{"arch": "tdnn", "model": "sound classifier", "dataset": "strings of digits, spoken by a formant synthesiser in many voices", "train_examples": 39062, "gain_aug_db": 10, "n_mels": 64, "hop_length": 160, "input": "log_mel", "spec_augment": true, "win_length": 512, "targets": ["last digit"], "num_classes": 10, "norm": "batchnorm", "activation": "relu", "depths": [16], "kernel_size": 5, "stem": "single", "widths": [192], "loss": "cross_entropy", "init": "trunc_normal_002", "optimizer": "muon", "muon_scale": "match_rms_adamw", "lr": 0.003, "momentum": 0.95, "nesterov": true, "orthogonalizer": "newton_schulz_5", "adamw_lr_other_params": 0.0015, "grad_clip": 3.0, "steps": 22800, "batch_size": 256, "epochs": 149.4, "lr_schedule": "wsd", "decay_fraction": 0.3, "final_lr_fraction": 0.01, "warmup_steps": 1140, "weight_decay": 0.06, "adamw_weight_decay_other_params": 0.05}
Rows from block 2, named by matrix and row number. Each number is 500 + 25 x the weight over its row's rms, rounded and kept within 0 to 999. All counts start at 0. Numbers have three digits each.
# conv: width-5 conv, dilation 2 (model.blocks.2.conv.weight, 192x192x5), inputs 105-119, a 5 kernel for each
conv.0:463466481558489500451482452451506474522499519499464485468510469474461460523481499482506515497489515458476481502512490459537543507503506484538576478482492475551488492492489485482535526533509515524525503486491474521480470523509
conv.1:533540510537474518516541508482517489493477512520479478497531518474488503454478485488496511470450488483489501472479487498484489483479493476505494516514461493518527524518494493507520465504486510499474476500519515520488513471487
conv.2:525509541495492518520477499500434486515513459521491511492501503451497502510468474476502509493491480461513543552500487454519497497488492512494506527493509502490505476526448500488482491481507492494527489498512491564543451512474
conv.3:544507500509514425474516547505524496478507530514505510514518505490452451528521497499494510501525515526499548560534483475539507500511519495507494508474473493517510495457504491494501486484498524529454465520530486509491505470515
conv.4:491495472517514487496498486464518473494489479535533494513475541503504460483519539496509496526453480545471508488464517515545549560554533523481489488489520503491498514518488528521542523520509483480489517481474484488508483510486
conv.5:533518524507459548534480497494439472496458538470482484515499514497495483488522530510486521502506501492516463510474455461478486476494488519525475481484527498470499485461515464481469496474490521514529505477508495476482483523508
conv.6:503520506538496470490444509504476547483539547532517519481467522531519498478486481480484463500521505462479481482487487495463492531543523463476516486487506487482484487440485530457514517489515489478498518495491507409487515516499
conv.7:549532499488448469529537494534507501467504500519493516527535494510517513510511517496505497534485494533554488472467484481504469508475505511473493492487504482476497524521479497489468501507511511517478478495473489556514483503507
conv.8:484478501540530538501453475431471454484498508474508511488495498495496494544499489482513523457490488474487515489466494529489487488500497447480500528573490510526492512533465481505536498491496484488530507481510518502520480520495
conv.9:478474492496488502514507496493494497488501504491516494501536539510495512502489483495487453572547540523483482486515479572499499531524534501500494522525495483484507498491498512530521486486502514557492493494509473460469505489500
conv.10:491470484452524465481482489536520502476476504483503501506502487508489488481492502484492496477486479479485551489490489478516501490509483497499516519472510501523525503511534503509493484496508487490469474490505518513554482472539
conv.11:506499511513489532519472483497479483491501480502500481472498466495533530502488502490478470491515491481504508502524517517477488502495484552454501530484503515498503509462461495513482447478506502487498512497493519501517511468551
conv.12:453496502484543533506472463529494524516522505483485510512519524513476470432476489504499518513540494506454509528526467515482498496506515493478492500531487487497495471499479491499505540526514505489470479494484537499528529473481
conv.13:459520512506544501465512525520495487472499558501498495493453473486524489498511508521514541481483479517508489507509529519479505512511511442472506549549493483509521476504494521474473479475494502518494469483530522514532493494554
conv.14:525450491497475498529558553504502486503509481501486498491452474494480526530532523504529507485490479511503554512461463533509483487478487494490479446483507507504469482527511491422405509475489492504486489481471469488491488526461
conv.15:497502481528456519514495498496519505506501483506521509506545567533551535530492485494502521492512519487501487500479501476470488475496508497464468460496510498484484515498514482478513502485471500490507505519526538483443459507492
conv.16:538509493483482482494542508493525506504488486536527497502500533476467480470525522508500482544516482495485516531452458475493506487517511497520480506485481477524505491486477446486526491520513508505519514480506488507485461554515
conv.17:552489495513473482540493493495497487481503480510466501483498552554485478499510487493491466486518499505480521498511500503498506507525525549520529486491517546488479506522531481530478489484490523520447506518534508443511489511519
conv.18:537535491479479514478531502489537517512479468443496500538464516533526499498534530515494509437503504533508493504498534544496491485491532498526539471476496484516502485488493480466477523499505510557553534499501503495517470479490
conv.19:474526502481484466504504487499501472474512503480488526475490466502515490456496480472458479512487485505482498484489531491501497485483482476500496503528543503522511456477496508519486536535508505526467485507505507499510459522453
conv.20:514531466471489537495497483440488463468462509501481520503460518514445467544517501487494490489489517505484489481550521500482488511482497560525497468459526492479513500547510492466522500481496520522534538501475483502453509489523
conv.21:506473444495522507515483505473488475452492461482464488480536536545466478497502499463459496452515488448476492489497494522509493510490467509509507501472517513501453505512542501518480508496475496520503485493493487512527489464513
conv.22:495509466476452473472507492448495515504508476485505471494498482466484497491475473490506476490490471513517518475485474495472490485490489538535477465488509487507528485514487534513497551553503484517470484495503477492459460495523
conv.23:535525517515514444447499538628474521483453458485511472485496535497491481493487479495516462507511465480470534513508474482526498502494483523517511489499486490487484480486502509509536536504512525495438490476504565480469502482477
conv.24:510496501482490513510452485519522485505475464576504469494464503499499500535464497502524508500516477476474506500506487513497487479491479538476451498482514549502520501470545484509514503471510504495487487472495536502476493487479
conv.25:512525474486497473467492472507512477497482535537495498470483425492557512498477504516517507493498466506487492488481521495487520504482490552538524467495534490467513488484500499505487489521488473510511501478501488470522470547499
conv.26:465443476536487554531503522500546460472486490511494478484504512487509459541532492487488466458495485465480461484484510508481502513503485479460459483517490522481485509494467544441447499513475481492507519508475458468498494558511
conv.27:471488517528465537516486496489514512492472448504513472524493468467523535520511493489487480486495473480502511507493498487473482516494484436505478474517493471514524520531495515515514503462509509515488503500505510507462529533460
conv.28:572478494471487580548507496482547484482471493452500490447451508505518508504499503510505526480508496475438502489480524526493503492518483472515488453496488519490496470493513491501541481516517521513491496506485482585521521497488
conv.29:472501537483517505492503522465454499487463508489496454502471544527479492445494492504481500476482475505475512520512506500496497494527493488485491499492521526467511479536470502513488484506496521501504475503517486503480497525484
conv.30:536508491514476497513506490520521525530516507478474479497500519500532518530480473462479481525524513527531499530508535525520556546528498473516537506512508521510481504520519515538464505518549538507494504519506496501507474493448
conv.31:525444495512509489479496542523500500486507438487512518499526532497486524551459478487503497536539517490523498508460469469519531511496485524520492470493544558503466519503486452474509533507485479486493498496523526472453483458494
conv.32:499499502471424514510513502476465491468455390524490493497489486506506498512508497480456440545489489524521540511500491472516494476503523500525493517504512506518490504530540476494481492482492531524530516476495515535523485489503
conv.33:527515531483470482484477494524505498485502539525522500487508490451498468445516487486468475489495507499550497472540500466511501509495489528518509480525527521496532514541549534485520494513516503498480496500462500550535468508467
conv.34:484547500476523506529489530514530523516488505500507504492492493515493511499477506487486483501523523482529474490566515534518521520501505540497486512521549516475510530542456512514547526494484512505485519508522538527511576458539
conv.35:478464522523506475484487497488498525518501498508485523534508507474511461505478471478470485472501507493501535503493462505452489497528521505513505468506471478486508498510491481433538474468495499514495464474509487460459500515476
conv.36:558516489488501469510475560530508494457489467505508486491483513508495461486504495496470463531496500512491516538489479501512517507525533520500516527508494499498543512513497541491519508501500504492514499478497525510512531463460
conv.37:516496460478521475535494465499506504484483528498484508474496515506533535491513504519506523480484487484451519511519506504492519490486527492481490478493519519494510491477476525547502498491519511487470464503527493469471509490516
conv.38:528532484518526495478492519511526511491480533507506504491476511513505489507517518477494509496507514503510520492501508496487510515505508510499477499512506532520484502541530464476492501521495501486508495520508498471452542467534
conv.39:469481510525480449455495469512468530516516499489485482567477523501462531492505504507513495484496458513506489547498503543496515526502521489515523519486536484516547510470514525473502530522519498463487509485508506540559503508510
conv.40:549528488478458494470469517481525483471507446494515456481499546529471497478494495507497515442495513484511492504535490506501485491513506490499510535470486482495528516514515505457477492488515502500521522505483492538507487470500
conv.41:510477549499504528520451511517517472489452468507506515526527446500476527500481469508505505489483456447500487496512524490502500491511507496519495509519522521512500480504526465479464483475516515475528515492496509530428486538490
conv.42:468492477473548476500459511513502484472457505479517518495488482548520538523499501488446488517492496509500487514494472489491495505505502535532506485484489514506500510490515512484472509488483489481506465493485471511520531443462
conv.43:467491537521520525489489461470473495516501475536484490477446482496504492503494504495507490508498488457478472481505497507502487484511501485496526517547500519484471478482513497528555487499493484488518491478487510591501473483503
conv.44:470465514481515525497482500482507467495500533547508469484482490491479497431500501523502483487495469500460535526486494465493512507484480427439518487534487501521509493486499499487518476514514528530501499507508518484505538478449
conv.45:519520523500474531538501519471491522509524504502451487519463469488500494538534512499485461536484479532497456470471540572499520514507519496472493479506505500524509511517453478502463479498491507509487492469483505516483484513517
conv.46:478506533535555507538508463465497522505449492512486493498502480486474525553461483509491498503491493521499483534526504519468485493497483487464492535508484463459503516501470555478501485519526505524482466497486493531524465468454
conv.47:524464492478456550518512516482482485532487455516494539529458527542507538497552512490488479521497497510506525528465502500489504479463471431481513484516507516506478463457458478474507473478484489484530488523518479517494499483467
conv.48:467511498496505494529524483459482509527513491512514508475514523498441484508487490506509484486500486520483478509500492474506484498500530527464461521494515519478497492494485481552523543507503482494493524498488506443511535502497
conv.49:519504468487484491522532463478451504531504492501497505499485508463536448480517518504481478483489463472481503507501493504508523500500490466505536526500511498502513505492420505471518487479497479498515495511502500483534535525500
conv.50:519453506528488478493502492517478455500500485477432479499490538507507471502512474492507499495470476483513527558488481482532523472493524545550479489506533500484512491484521538489485521506492503537511514501500502533490483522537
conv.51:492480462464494475495478496514524516501500502541512473514533479476452474466485527524511482466475524514510507516563522479516504532530526543525458485532500517523510503562539513509492527501516514543516483477506501518481527509487
conv.52:504540463460491525517509541442477511497510522505520494493496483541492539514477492533511502507519503495509508521463534538492527515492489471490480520486504471474461511504571528512501501465500492495518499473520514450509475527522
conv.53:517547483505481478461503491507474517492491484490490492500501479503549546489515518509472489503487483502503512505472513486510516502487482523474514537519501455493491477493477514541515507511499502503481470514508516516546489533453
conv.54:576540464472474471509506536506511481489532477473510503489451419464532517553490495455495475465473503487405482488499501493479486475492501528537509476486508498530499499518515492516510491493466473479503500476480499517489530527531
conv.55:537527533521510469493477426475528540472521513483515502507478495504482527499475474475477458514494475521507501475494547544463481469500483492535555525537483477493477488474565504521492531522505502527497503522515480533555496537466
conv.56:506527510494484515461516544559495484475495526527504531484506533501504508468512510509487488496486523497493477502499514546528493486466475490489518557530493489483466460486484504515504491505495499490460460485523523474491487510540
conv.57:473442466520568526495505491543497499472500587513501507488492470493480535516490501497500517490500514489503498481500483484480481512526513515533495470513491468503481461510487473471536515509507453462477503487501524493492472492516
conv.58:528494479477533540519483489453462430484496480514556511500475491463495456506494514513500501481486502481468460454518518470511500489498498448512507508548497496502492486452499482478509486481511503532513481493481458544470494505537
conv.59:505503486506531468481491530504544531554553517579536488499505494517498505511521528499502496521465448483520538521502531513558517484474471538524511462420519525522480507424557555533465512522503502489478500532514510480483500515564
conv.60:491511483534482484528501479512494552500481473521485523497502508508491486540523512532510498531490498507503492494472497522498512496494493495559557466509496489497480480519515528484493508503509488531510506528477487501495477495510
conv.61:530470469456476458498527530534533539536558514493504514515557475470485491516524488480470487491494496492556463465470503494478483476455480491479492503455505477474472482503462479497469469490510501485514532525524512458491530530504
conv.62:476539527479460469501512524517478501495503458507492489498488466484465489490514515523498469513491462474496545490495510461472497524494481531510490481483504513482472537489464434524557532513515522479502511492495472527473500508470
conv.63:491498478470472494487500486476486498481508466482503505521633533458504515545492509501500518459509494469583492476489534528490517551548601525514510479494511487482469458522492473489506492477517473477499516488496484515503512458495
conv.64:545531540506491546512480497501500502472515493495523524499475463495468482447503496524521516479482502531490478474503538483477497505509495486523511501468507515541506539561497484507470516505514510505561509501508496482464485510479
conv.65:547493502490494507511481537556449501500517491507502512486517503512513512526535519504483508493506502480474525493504486505497480485486498464471461488533505523499468482481492496517507545530526510497466468471503540481513510532514
conv.66:502518487501517467501506508524511489512523520447482488514472524535511468509487486496479468500523496521556507522546522496487505513506469499523536482498478463523497541484466490506520497535509506530490470497523501475485476459552
conv.67:484491493547552525552495507501515485476506454515492483488505467449469499564518473485528495465492499467482482507522504463495505488501488504505488502508484487514502515502489514494485477495502502516495553536517477463513496534477
conv.68:506483465520454518486512496544514528568546474523520516514470433491492505514494496493483506562507505488509483470482531555549514499497492481498531514497498487507504538491516506436558498504486466459520489498451505484455492539496
conv.69:547508506468481502471489524497524523474510542461498501502481507544545521506519495492505506498473517512456498488503509519470462485501471450479490521503483490490507462525503547470483473500494516496514504492489509464488512488490
conv.70:510481516480484477452477528510500487504508555490468475471493563486483495497518501480474442491497485456489475504487484512484489511495500486526547498458476493497453489538493522534476520511502504530492487507499476479464488549544
conv.71:490513482536450519493498501545523522488490512517523477475507477489460474501546497503495489499514503462453493492523508459523524488475467484490503517528493512504496532532440503462509485480484508485504488464490534453508470509487
conv.72:493545475492488519478476491523485552480469525500477540499515461481513497485489505515530526515482522502519462487515485456508541528534491505491511478471516523511505520520484516496491486465515517512519491481516518483523511448452
conv.73:546540498505449525536504474468496512496480485466516492448502466485550501476503512525509451491524471470500475483481433503493506500537541496492499539553502479479502478490453515535519487481499527528502498488501522480495473499523
conv.74:535482494498481466468481505521467492515467476469495490525523545520435451480463465511504527475497479510516520481493493491460468480505520498505493525536510486487487532459509499490482519512510531515470480511518534511503515458480
conv.75:476511504478551513510542532526510463457483533546463505476501514494526508509521514493481486528469492514506532520469527500544513519528527540521497485499476490474487485536485510546516515509484453470485492466496487499466536583516
conv.76:528531510489504519491453517528480473560493494498466536480514511509483491488510523495475464505493510498516475519506520490501525500468481464450475489479473497489492491536485548541471524520521513516546500501495486471432547435511
conv.77:502501506490487538507497486496461464454474526482542523499484489492510555560517525526506509428497514499510524539494487496457491505506512514499494500477483497503508509486483477482503489490514522531512502517514499502511521493496
conv.78:455492473479573472474484485579512456470476586481488479472488508491466504484491489488497531441507513514488503500486456430502514488503521490498524527499513507516504475498490447499513505520498509471507529519503527456512497501544
conv.79:561516470502537514529508480497502499479496447528486483516483501486466510543506509495505497490488475486460500493520496459502488520529526471488481492529491498496486520476512477506471495471490487492524497500471472521511527486494
conv.80:513517497513458495533534514522523485497487457577537476488498501498501490502513522508502486550529498497504496534546491460529506507498498469452474493484510498542543573512496470460484524540503498498511524481481479475489486500511
conv.81:527508505462491470492468528495489477482505532471510508505511551529501470480514508498485498500493495486471470487502488520515519531514531536478447502479515489503534513488534519514528515504527505472481479475511536458466506528513
conv.82:535495486501489518538517491478487487438491517506508513470468494534505500531522500502521490503508466463458470456502512480498493474487489524510516485532461493458453472494508505501520495511519478492495526548556523500499477469497
conv.83:454460507546508523497497507484513509519514501485472516533519502491556505478516504488477479502470497510518560564455447437503510513499480459472548530480491506545509486487456503511488529515542516494494490506527498517558474457488
conv.84:505483483497520495513545575490505531492516473510525489482499546502526502483494482486470497497548515504482515532514505471585542513494498559536510511518522507480497493515498448458513465510518502523506493484495489492551515535536
conv.85:480457468489539486501501503476529505496473498512511519472494480488459498488514521482476478511494520495481485475475534574504508498486476460479488509534505498495527512499537479552438488485484515516489529523492484498527513460479
conv.86:449484526519484514475488507526485503493483475459496485532479558542479533442510532532521514478517465515524478512524485487528515479501502467471479486541529536457485512514533481504469524472496520478504510470463508493509497512488
conv.87:451491515455502490484490501502486529527497503477481498492504541503505542503497509516473487512494511509503506503535533511518521509507523575516466472479491500469493518546521484501482514514491514512492464479521522463473504536482
conv.88:515530486545504496522552498520511473495463481495503461496505503506541539494509500482489497468501471486495498486519504516507517515493495487471472487504490525513505520542459518507480525515496509473508498513500480485512530492549
conv.89:440491533504454473466482518516466486492495480518512476511520528509525520503490496493493498501469477515502424461483463451486494506488505513506487502510515535518511500508504506528534459493509511534486488491516550521520530472498
conv.90:501487537475449483508498486553485528489476485474504495520489488470520520482484497498497489496522478469506511493505488499506484509511516474507473516527460516505479525494482514513513519502493504505482484510489494441522492539479
conv.91:490454499533527566500490488527465485490497534485472503487494498520528504493494481496521546462493489482497482473463477509506492498492504564549500484469527521501521490526496497490481490510506494480562516495485471541528525522504
conv.92:511473472495503499515491497479482469499561535513537431596494550519519479523512497472529537499531469579504487538507524514556524534535505487520511493507515496501540508489521524518485490500533511503502498501473459509536531467477
conv.93:445481516504530448488490497538520496485501501489487482493508550491456457510513495489490478491483466439505478499518479449498491477487447534515505499506521528450492505549454503468541547506476503489461492504489463508533491474497
conv.94:470512519478506517517477492504472500527496463541489488509489544471529453498502497498490526499507502495482458491540530497499495492481515573515458506503512535467508511548440466504505506493488493487499500473504532469453550535574
conv.95:480521476452540528490508465463471514482511512484527516475450496510469461484513521489493520488511501480474504498511542487501504495496495485505491488505523499509496498480517440523536502493502475461487502499507493486507528516492
conv.96:483469464507522529542475490497488472458487485487498496512514481524547494486547531523523517493463454517489482481499521489481476479479482472500536502513495491495502481493491522500522456496538528497486497498479513477500544521478
conv.97:473479502502528488471485515546528528519473492521531493515493505498485487496441463480512501510498488503494457473517560549495504509489476489502534543475497473490531555478503484528486512499482483523495515489502464542481484481460
conv.98:498509518488502521524484501502512501525529505458490518501521490555488498494481479491496502458480518466501486496498506535494488464460494490497493530554489497544495513487591487500487539525520530513513513478505498498437475511550
conv.99:482502471487506494518470478483479493501458475494494483479543496497472490507493484485497474523494473512505489510520521547535508497513507514505505477536516510490487464483448516482533534528507516507482503489473519544471510459559
conv.100:521524488479486508484474483494499498520499508497470492502525508494521479469500530493481470491498452498494529518474492511507504501518519519505506462507474465474521485535509526492461488494495481470517522509480477496500460475495
conv.101:519493482534526463535548474538523523513521522507524503508492462468512518537508495508519498480487465513520502478459495509476506491498479467482491500523508464495511478498515503500528491509518534522535518489497500526461513513512
conv.102:507521501511509493489497472512506498475515502498513467507517493503520479451505491516514502476498481473522484475510494498500501502501493470485494510499489500522531521503462565538479496493513502511486496534486470457530495491508
conv.103:544511535511494506487511476491495445494538494499508517511508547508506481504544505496477484512505493482520480446486515472512514520523529505524521454475495528503482487479499531478482499503457479505490525529486477526462468527475
conv.104:544531462474466470471496494523504454482494502497500480480472541489508547515532481495479470494522547504504520493470483500529508476490493475483512526546494491485508480552474578472516503519500512511488509489517540448500509520535
conv.105:531488536493520495484522505512452475477507508489515484494501486519503542525497495516501515433515496472492541480484513456495505489483473484482470491524492497479493470499613430495517472462485500520482494494492488522487503465473
conv.106:439491471566578489492464494512483533460466482500494512501501488462487524528507504485519516487507514475494512505470469520477481503518516510534518454444486473511488477504512511483508515513506500491524534511490464466527478534529
conv.107:507533501514504472503470470535514501484487514483499472543519534494515465492502483499531478534538483518480478491484491492489478490483494519471452489480501539495487505615457449527462533517495476480522491517544484454497488482473
conv.108:546523479491498481495487475547444471483501525512512491509514505521509461444473476506507522479474517517497501491496494439507533523510504501515489491495492495473462486505498491496533497505497488493485471491500558486470487519509
conv.109:448459471533554446498509540548465472499513544500509496489465476493513473534524507518524515489510509507468497484477513475519511519498477523527540470456523508507497538515521538489473524516506503515480503537545493503497465529514
conv.110:488524501498508495503501501503484476451443471471482514497527502497509512497517522516501500494485472474501466539488505488502486499500517513495478476513528527487512496506481489511504514506511495512511527486486492551567542520487
conv.111:512509535500451487491509498482493445496499514477491487475525440474468504503483488489510513487515526496513514521551526519492511506470456510486463492504459488486496519489503460513546493478489503485456496534516476463463517448490
conv.112:517489480522477529485485484448513466459502468515491502465490410453458505549494476484488513525495502496495511503528509498501490476473477489499522513545501502511508506537527511534514486498513524555514496489450455477484507537539
conv.113:472494469503486468551540503487521555505473547523507515491509502516506579544497520532513521479466487508520475478488509501514473504483480526512474479527494521477470482500559505497494477459488487479489508511475451508471532509508
conv.114:450452496520479488467498486493529493495508479532481485561514439417463507442503493494498499458476473490511499581539503508498497480470499491461491560499516507482526533511456480542519513505512517495491476462467500480512465501541
conv.115:489457441463490485546518487474545532486487496572516499520469540508477499498495500508515511504508519518510454453479527511486474494503489502478463502488531503490507516483522518514500491500482457474478491496510471489493479471477
conv.116:511519452499489460490496506547488510500479462514504473477469506491488488489492490503484481492475478489511515484539545468519522499486483455500536493527477488472495520498454542490532489499509524510497510501483465558479489548552
conv.117:492451537505534450515541493486510534489509472490502492487462520499483502542490474503502512477516536489517500504481504486495495525515505616547417484465488521491498500574500420488511523497516529496550511504493498491453509475479
conv.118:475482473513527510472501487457549533529502479470484487458460489490480435482525504510505496486494519495442481494524526488483471458510495484490528525500497530553524495493491467444524512476517520512479461491482460487499528511499
conv.119:531492458539487514547554463454473438494519532505483520488530533519510516480511481454467466492503481472513474490507537516491486461481526488504520496476543482475512500504515473502522529504488509518479509494469461546528501480477
conv.120:523483490469441470503535517515514498504503507477530519530499497495533482495493517522532517543488535495469556497504532491499492497486470497513528485521497528495500446493489508500570488501502507474511498492515535568480478535482
conv.121:513517509515489446497523522524492495507519508488506481489481456505486497494512536544540528455515474490490532517507485510513521501512501482509518494490517510504469496468531493507512496507469469503485501523514509481465479494515
conv.122:508505502538530549499497517498521496493496474502481512514519509525520545540559517521538520459475504492488482513513494481455491508509515511506484498522477518521512496507523486521532492492505526517498466501538529459519509496483
conv.123:570529523467465517503499478441523497505495502490469495521504464512525515506531517499488503502531532503477492507465500585516510529495502526509522505481498514505501505522539523502493483482486475508509509510493474479486483558542
conv.124:494454550514487551533492466495488506535532478513483478500520509528471503507469459494462477502494460492509506509502582578499491492512506519538475493527516515521517483597549486518521531550513503506480492515520489468464565539495
conv.125:495526477477462520507453516454500506484484505477476478465526460500481498491516510481471498467507493463447532471454503571486500517508527463477517496509492490502494482456487521529528495491526507512509496520499486517510519509496
conv.126:530499543497510451492492507534498506517512516502478540488467488496517513470523497489478474503519519511493523508491498510483516523500486469457466509487493460479501511448526451488459468486514513498505496490502492479512525543547
conv.127:446505516520516478500527458487450525482525519540477513487503466480522504525490514495505484560550515478518454472476504514534522480475493480471463485502481514490503487458487478525483497523505485470498525530500464510499483497494
conv.128:522457476523499499532559499497483464499528499481474538502530509499490467471484479476495507476499477483499516485492518480468477497469525508482498504476540521519501507520524517500545513523530510522471503518512482530520499505483
conv.129:469463508505491514522519510489485489488455500484536503518503536495482449476499489509489488470507510544508541497470501553491506511522514512512518513512492512493492465493496523496490512513519479536513512510498483546487409493456
conv.130:522517503480509522493476475504505518526512534499503489501485519508533488494463479494509517535501481514468501491472520503527513494480494492490518497497508523508503515514512487531478517524524533526520490523501529527478537556448
conv.131:467497474488524494498474467479459483470439492461498495484504516519497481490471504499495489490516531508514482488516493494501500511491507482476466485491520534495507481477532491510490524507519490495466494498489486484505547495504
conv.132:531546444469478539514512482477489499516515472526496485516523489481521529511486490477490486478503500452493503482522521489512489517516507447432493524563497495505478502494475514484489474457494465519500500490500499460525512554490
conv.133:471517528520467477495481512498487495477483513493487487520541512512501523489508482478460456488517480438463506521482482511498500482495487523546483499493516506533496504517535436478506475496472481501539482477512518511490481489481
conv.134:502471478484522530525476483490484500484472499509512475510504522486524537505495506475488502501471499529499497445501525542510490493515516537522472465490451465486480500554537504521484484493473491500517530515509489498471465489535
conv.135:521501504472498500497492489522505479488497485485497501530479506526501502529510497499496555483513532512535524495530496470492500549545567504493493510515489496486474515511531487464512477483505488479510504498511506516473477531487
conv.136:467516512465471490523508497511478526514529541506512478481509546520462493527478496481483484503487536488507490485537518470498467475506506496497486463545509480504477505506460478494478490491487495513534510480463459502506538500495
conv.137:515522498495515488459517506509454490480487485548493491552525525552532472426512511473490497489482504507513544479468514486477490487512518522529512486500539516510492506504526489505510549548502492484421468485489506483510521533484
conv.138:491477501502489455461503526497515504468507463493491468498512535587486490534511511521503493528529521495521548564498467450486495542496485480493538536495497508496500506515531469477472500512512494526495480526487519470507458521521
conv.139:532538474518525484504478475474477476474513491513490505473509478492495495544497486480504530518517472455520492544507488515511498499500511498502499489506532514514497526510504493500500514504507515536529483510515477522538473477479
conv.140:469521480500498494508526495535494489473464476489508519503537505512513498494504526488521518525521477479477488485508490493506486475478496504513470456477501508478490501564405550496506504497519498504523487480489516538474504496512
conv.141:544532495531504591474498491501494543492474494469478521533479527497483489454468479450477497499481499546507529522533506499507484480501510500506504507522517525491506504536485461512530516524532544500495510507505523482520519498490
conv.142:484558533514512470512506488477426430497495493472479511519514565467436509492507519532533532495486489537500508496487489509530549531530503508473458476497526494460515504544475461499473507468493505510497508499489483528494501493513
conv.143:530506487481508479475474526535538514506506527473484479504516452477500484431498469478483489474488510495550513505486498464471467498534526510498499506513464463509513531513513544525475496533506506470499494512516552484478486494539
conv.144:476464510546473470477504484486466498501498523532496498486477494491486487475490509514504503523510511508556470482476518513492496513497493513521479512513495493480476533532512540494454517493440472504493531531490490497525471473487
conv.145:569539484485515490513465472447523494460505508497472481481479445507520517504512522525526504509481477518503521509518516516503485479497495438484512495498534502501520502444498506548558480492502528521482467478498497524451481465510
conv.146:487471475526535522474467518511536503467483475477541592464511484531474478497519505466504516438506531509508508506453469490486534509525496484535489475486471506532496509522508509507486518530531518479503503498517476530527509458448
conv.147:479462468510514512487511481475509445489496485481500472470515538505543484463506473465515489490524495477481481478485480506502497525531498520471512547503511488514496443495483516527483494510509491472468490478516474507535490462445
conv.148:531484489516526515475498523531467481495527504471523499488526499466481512527513492469468493460479484467480490532530522486516496508492498551511487522449538508516483518508519461520485479491521509465557506482488498447477471498520
conv.149:518513476516467494498462493546504530491518517486480447468527504482547497491510526500515505506466500514492488501489504512474481483495501433458501525541491490486519499450444635410513505519528504503492511518499483538511440460493
conv.150:479496522509532495470483548528500519499527494516517514517475468510507519560517518519512494516502486505485467499500516548500483486487504516465522469514524482457475503497562502533534502484501495506519515505499528483464482474444
conv.151:534466454485510468503512503545477543558514490480533525502489527525488528550508483488482470448496496510519480524512503490499501483500493489521518474493482497498499480500519475512461517500513482465454484518519505527495487511509
conv.152:474476514498481501518502460483508488470435495514494520500515493489476482542502472489503503537505511500529500501515520471490495502508519520503498487533499497517509527484488471494547494508500497486517515502504513514504514502522
conv.153:552516489420452500551491459529551499490510544514472479524485483485484527521521528505499502480451477506483516501493500518513489488493494487444462529537502493503476481505482502538523514495470514512500496474483501524483467503472
conv.154:503515532542517483513531482462465475521519498479468485505492521538540520514482494495494474516480489509503482484521556558511509480480463461474508517502529485516507498497485551479533491505511478481530505505492473491504499514491
conv.155:502521524527509497520474452485494504518517478492489486474523510527469500522471502515490468473501492491493499496514518504506491480493516530487489478512487530504496512452555528483493523516509490499474507522468491561471431515505
conv.156:501505501543525500516536497437510461484529541502510485482446523491527525483483491527534501490505549494482459509515501547484503518500490527518526512506491484542517498481486478480513499511535505506471482510534495469480517506543
conv.157:537506495492507488522484505480482496501519488518549498483520462464502495529506481482517501533531502506543485514481499531511506526536530519491477527508462509494501497495492503519487494498517501508494516507500473497506532498562
conv.158:582460479452476509540502499516483483515522522484482513511504516556550485428548539509525526447478523486483472508488467495491491488476490460486538475515490478520501519494492470545481466487492510502536508470504478493523467524523
conv.159:510506457514513477470475507502487545505485514514491471487480444482541454524485479516542528483471475489477495449501476486523485487483506470511507435483456461468504514494446532454508509508506508497519498484491504478559477478543
conv.160:472475486511487473474510551505527464503523477501496506483474536487440470489497505469489492518497490504526523494537496482524469499505513532500438517487509536491479499557494496535447510514480501498500501483525503531464528461494
conv.161:523529517507488536569497501511435524489493471489482513548521500542513528488482475493502508463450496488473485514524498503467493483502506491515523517517496469507495522529512520519523478475475510525537520521509505486494489485536
conv.162:469464513511517484488519503495472535484478595453550505510502512498473502477502486490537524513559490492561520506522512483492523514522486479563469476527464514497485470478484489509493486501540507515493501492504490442438520510521
conv.163:511496515456468504471494502465532505492530522527497495511504452472493492519474503481479470505472482476493479483509536495490496510509537503504484557563464466472463550487514459540507496490474503532502514520519490479550555494478
conv.164:518521474468512489504521523490535523492455486539490491470432499523489498494497491499477521514500537537457552507478503513464478498487480516516482432477499510531518481517511503531458472483482533516497489506526514487461511550493
conv.165:486487493521510471483501511524460473488479461514522474535485529525498470485529514478487449508501488470457488461474490487512501505503505513505504454485501504511473492533514491496511516473466445461483483521524521465465536475478